{
  "image_size": 40,
  "translate": 0.12,
  "vocab_size": 241,
  "encoder_widths": [96, 160, 288],
  "text_encoder_layers": 12,
  "text_encoder_norm_position": "pre",
  "text_encoder_parallel_block": false,
  "text_encoder_kv_group_size": 2,
  "beta1": 0.9
}
Rows from block 9 of the text encoder of a small contrastive image-text model, named by matrix and row number. Rows with one number belong to one neuron. Each number is 500 + 25 x the weight over its row's rms, rounded and kept within 0 to 999. All counts start at 0. Numbers have three digits each.
After each neuron's rows are labels from the 100 texts, of 14848, where the neuron reaches its highest value: "tokens" is the input token at the peak. Only what is clearly more common there than usual is listed. The data: short English words printed on busy colour backdrops.
# fc1: MLP up (text_encoder.blocks.9.mlp.fc1.weight, 384x128), inputs 0-127
# fc2: MLP down (text_encoder.blocks.9.mlp.fc2.weight, 128x384, transposed), outputs 0-127

fc1.217:500500500500500535500474500500500541478500500579535500452500500500500500534500500500562472500533500438500500533544500500500531500461546561473500500500444500500500500500500539500500546500500500500463500500481500500500500500500500500500534500500500500448532524473526500500500500475539500525500500473500453500456500546500500472500470500524471500541537500500500500445500422500500464458500
fc2.217:500476500500485445445500533500500500529551470500480500522453500500500455500500500500500529500500500500553500476500450500500500534500476500464500500480537524521478500545541460500470500470500500440500539472474500500500500543500500480422476500463500500521454475468516500500500474500500500463500500477500550464500500500534500545500547519524500481472547500500540516500500500500469473500539
tokens: "fruit"; "town"

fc1.354:500500500500500500500473500532500500500500458500500500468500469455500500472532500500472500500530459500500500452500466528539545500525556500500500500472500500500500534546469528500462500500467500500500540500500532439500500500527463500500500500468500500533500500473500470500541471531500500500534500500500468500547500563500500500457469500555583500500528500500464500468500500500439562500500
fc2.354:500500520482500500500500500460500500500478500500500500500500500500552500500500500500547500500500500575500500542527500500476460531465469500500500500562500500471538500451500500552500477500500500500536500500541456522430500500457500500500500500500500500500500500500500535474452500467500500534469500522480500531475500473500500468500500500437445500500474500500500525586500542500554445500500
tokens: "<end>"

fc1.124:500500500500463545500500500500474500448549500523533500470500500445446500500500500500500449428500500500500500500500500500500500477500500500500500500500461500550441500500474544500500500562500500500454500464500500500470500500500500500500523443500500500500500500500540500500500500534500467500500443500537461555500500527436500500500500500546544470500465462500441500500500458462500500500500
fc2.124:500500500500500500500500500500500500500500500500500500500500500500500500500500500500500500500500500500500500500566500413500500500500500613500500500500500500500500500500500500500500500500500500500500500500500500595567500500500500500429500500500500500500500500500500500500500500500500500500500500419500500500500500500500500500500500500500500500500500500500500500379500403500500422500500
tokens: "hill"; "nut"

fc1.373:500500500500500539534533453527500538500462500500500500471500556500452500500500500500500500460500537500500500457471534500500500466527562543500500500500500500541460537500500549500500500561466500500449500500500466500500525449537500471500500500456540500500500500500500430500500500500500526478500500500546500500500474500500524534500500500500544500533467543552452500460500500500477500500463
fc2.373:500500500500500500500450500500500500552500500500500500500500500500500500500500458500525500500462500500500500551581461466462500500458500500500500500500500500443500500500500500500500500404500500500500500500500532500553500500500500500450500500500500500442500459500500551500500500500551500500500500500500500441469500500500522462500500500472466500500559500471584500500500500500563441500500
tokens: "nut"

fc1.59:500500500500466533535500457500500500500500500500500500500500542463439444500500536500500467471500500500500500438454500500500500500544538500500500466500475500561500500500462539500500500500500500500500464500570500500528500448500464500556500500500500500500461500500500467500525500543500500500500500500569500500500538500500500559500500500567500500500500500500451500432500500458500500500459
fc2.59:500500500500500500500500419580500500500500500500500500500500500500500500500500500500500500500500500364500500500500500500500500500500500500500500500500500500500434500500500500386500500500500500500500500500500500562567500500601500500500500500500563500500500500500500500500500500500500500500500500500500500500500500500500500500500500500500500500500500500500500500500500500500406500500500
tokens: "city"; "pull"

fc1.222:500475500500500500518551463500471500500537500526527500469500500500472500500500500500536500439468544500500527531500465465500500500545538500456500500500500500529456560461500500500500500583500500500466500500500434500500546500500500500521518444500533500500500500500524472500500474533500500500500452500540500535457500500500500500500479500500500500500428540563500500500470500500500465539500
fc2.222:500517528500500500500475473500500500500464500500461500500500500500517500500500486517500500525473500583500500500500500500500449500456500436500500500500500500485561500500500500569500476457545526500556500528500523500500500500500500500532500537500500500500500527500500571500500500500441500525453500532476500500533500500500500482500500500454438541500534500465500500574500560500527541500500
tokens: "wire"

fc1.228:500500500500520548500500463543464500500500526500500500461544500500457500500528500500500467442500527500500532465500500500500500472500500500500470500529434500557462552500500545451500500564500500500500500469500500500500500500500500472500500438500500500500500500500525451526521500540500500431500468472557500500500500500473500500500461500548500473537479500538449500463500500500464500528500
fc2.228:500447447544500500500500500500467500500500500500500500500500524500500452500500539455500500500536500459500500542533500463500544500500500531500500500479500500500500500539500500500500500464466461500500500500500520500500473500500500500471538500428500451500500476500557500500500500482500500500545500423535500449446500500500500500500500455548500453500500500500535552500500448500528451500553
tokens: "nut"

fc1.32:500477500554500500500561441531500543500525500500500500459500500500437500500500525500500460466500500500443537449471500500500500446500538500464467534500500500547465555500459526500500500531456500529500500500500500500500500465500500459500500500500536500535500469500500500500500500500471500469532500544536469500500466500532500549500465500500544500500475536526441472500500500500500500528500
fc2.32:500465500500462500500463500500500500500500500500500500500500500467500470500500500500500500500500500500500500556574476437500500500477500500500500472460500525460500500545500500548500527411500500500500533500500545500528500500472500500450500523500500500449500500500532500500500500500553500500500500442500500449454542500500500500500500500500500500500552500500563545500500471500558424500500
tokens: "bus"; "rice"

fc1.308:500500464500468552500500438534500500500524500500500500453500500500465500500500500500500500440500500500463500451470500531500500442500542500500500500500456523540500500500500538500500500544471472500464500500500500500500529500500475458533500446455523500527500500500500436500500500522500500464532437500551473500500455500500500500521468500530527500500438500557475500500475500475466500500465
fc2.308:468500500500500500500458500500500500500500500500500500500500527500500500534500473500500500500500500439500500556575464457500538500500500500500500500500500500460464500547500500500500500413469500500500500500500530500552500530500500500445500500500500500457500466500500500500500500500575500500500500442500500426470500500500500466500500500500500500500556500500567500500500452500555436500500
tokens: "nut"

fc1.234:500500500532500546552500500500471500500500500530565500500561528500465472500468529469500464461500500500500500562500537500529462446500500500500554500500500450500500500500470500500537500461500500500500500528500500500453500453500500500555500500472500500466500500532500500500500535525500500500544500470535500500443500500438528500500500405500500500500500500500500500500500500500550500500500
fc2.234:500537552500500500562500500500500500443500500500500500500530500500500500500500500548500500500500500538473500468444543500500500500500500449547553458500500500500529500452474544500526500524553500500500476500500500500468500500500500551559500500500500539500477558500500500500500500500500500500477500540500500556500524472470456500500471500500500500500500443546462500500546558500500536500465
tokens: "tail"; "fall"

fc1.105:500500500500500539500546500500500500526500500500500500500500500500500500500500532439500500458500500468500500500500500500539500500500537500448500569450500538500448551530533500500500470542428500500500500500500500500500534500500534458500500500500500459555500500500500438556500500500500500500500500500500500468500469500500500548500500500500541500500500566500500500500471418500453532543500
fc2.105:473558531500445500500500500500500436500500500471500539500500500500500500500500419553444500500500500500500500500500500500500500500500500500500500457500500500532500457500500500500500500500500500500500500500500541540500539500500438500500463500558500546500500500500500500500500500500564500500460532563500500500564532500500500500500500544500441500500545464500500500500537538468463500500445
tokens: "<end>"

fc1.185:500500500500500500529500471500500500500500500500500500455543539500460500535500500458500452470500500524435500543500500473500500436500500541500500500500451500500500529500461530474500500500500500528500500500500466500500500443475500500500541474471527500500500500552532500500500536500500521450554500500554500500500545500466530474525454438500500461547500500500500500457500454500534500539479
fc2.185:500545500500500500551500500500539500454446500500500500500536500500500500500500500500500500500500500574500500500455533500500500500500500448500500500500500500500534500436500500528500500500539500500500500500533474500424555463500500500550500500500500556500500539500500500500500500500429500500463500532500500549500500500500500500500500500456500500500500500500435500546500565500500545500427
tokens: "fly"; "full"

fc1.152:500475500500500548500500471500500529500500500500500500468500500500445500500500546500500430500500500500458500500500500500500543395466534554500500500500457500500467549500466500500500450469436500542500500500500500500500559500500500470544500462445548500500500500500500500500526537530500500500500467500500500500500525500500500500500448500500500500526500540500500500452500447469500500500500
fc2.152:500562500500500500572500500500535500442458535500500500500542500500500554526500500500500500500500500500500500500435570561463500500500500500537500500527500434500500500438500500500533456500500500500500432560500450500481500466500500545571500453500500500500500500531500500500500531500500500500500500500500500500500500500500500500500500500500500500500436500500500500500500543500500500533500
tokens: "fly"; "dust"

fc1.156:545448500595500500500500500500500551500500524500500465500500500500500500441542556500500455500500500587500500500439500500551500500528500500500500500500500457529541500500500500500500500531559500536500500500500500500500500500500500500500500469500467500529500500500500500500500500467500500500500500500500528500500500500500500500500500500500500500500452500500452500558500594555500544500500
fc2.156:500452475462500500500500530500500471500530500500500500500500500500500500500500500500500500500500500409500500500500500500500538500512500586500500500500500500500500500576500500444500500500437500500435500500500500500500500500500500500429500500447519500500500500500500462500500500500539500500544500425533500500466500500500500500500519500558545464522500500500500500500500399500500500500500
tokens: "dark"; "east"

fc1.345:550500500574500500500500500500500500450500500500500500500500500500500500438500570500500500500500455560500471453441500500500500500500500454500536500500500500500500530500500500500500500536500465500500500500459472439500452474536500500500500500500500500500460541459500500500500500500458500500500500500500500500529500556500500531500500500500541537500471500541461500576500563552500500500500
fc2.345:500485500443500460500500528500500471500513500500500500500500500500500500500500500500500500500514500390500500500500475500500531500539500562500500500477500500500458500557500500425500500500450500500451500490484500500559500500500500500447500500500500477500500486500500464500500500500541523500541500456500518465471500500500520514500500500543562483500500518500515500408474435482500487500513
tokens: "east"

fc1.270:531430500500500572527500500500448500473500500579500500448500500521500500500528500500500500500525500500476500543554500500500522500500500564500500500500475500471458543474500500500500500500441500526500500500538500500500500500450500500500533467500500500472537500500500500500500500500500500500500478477500416525432500529500500458500500454500500469526481500500500500444500500500500449500500
fc2.270:500500500500478446465500518500500500500549467500500500519478500500500438500477487477480523500500500544554500487500456500500500520500500500500476500500531534500500500563532461500500500463500500435500532457483532500500500500500500478440500517457500500521432468500542500500487500500500500467500500477500561452500500500529500535500548500526500464500563500480549524500500482500477500500544
tokens: "work"; "fruit"

fc1.375:500500425500500538500500500543447527500500500542500435455500528530500500500500531440500500500481500453500477500500500536500540456472548535500500553478469500500500553550500500500500477542458500500500500500500500500500500500519539452500500500500500457500535500523500452562479500530500500500500453500500461500500500537500500500500500519500500500500500532500500500500500464500441520522500
fc2.375:500500500500500500500500500500415500500500500500500500500500500500500500500500500500500500500500500647500500500500500500500447500437500407500500500500500500500500500444500500589500500500500500500539500500570500500500500500500500500500500500500500500500500500500554559500500500500433500500458500500500500500500500500500500500500500500500500500500500500500500500500545500500559500500500
tokens: "<end>"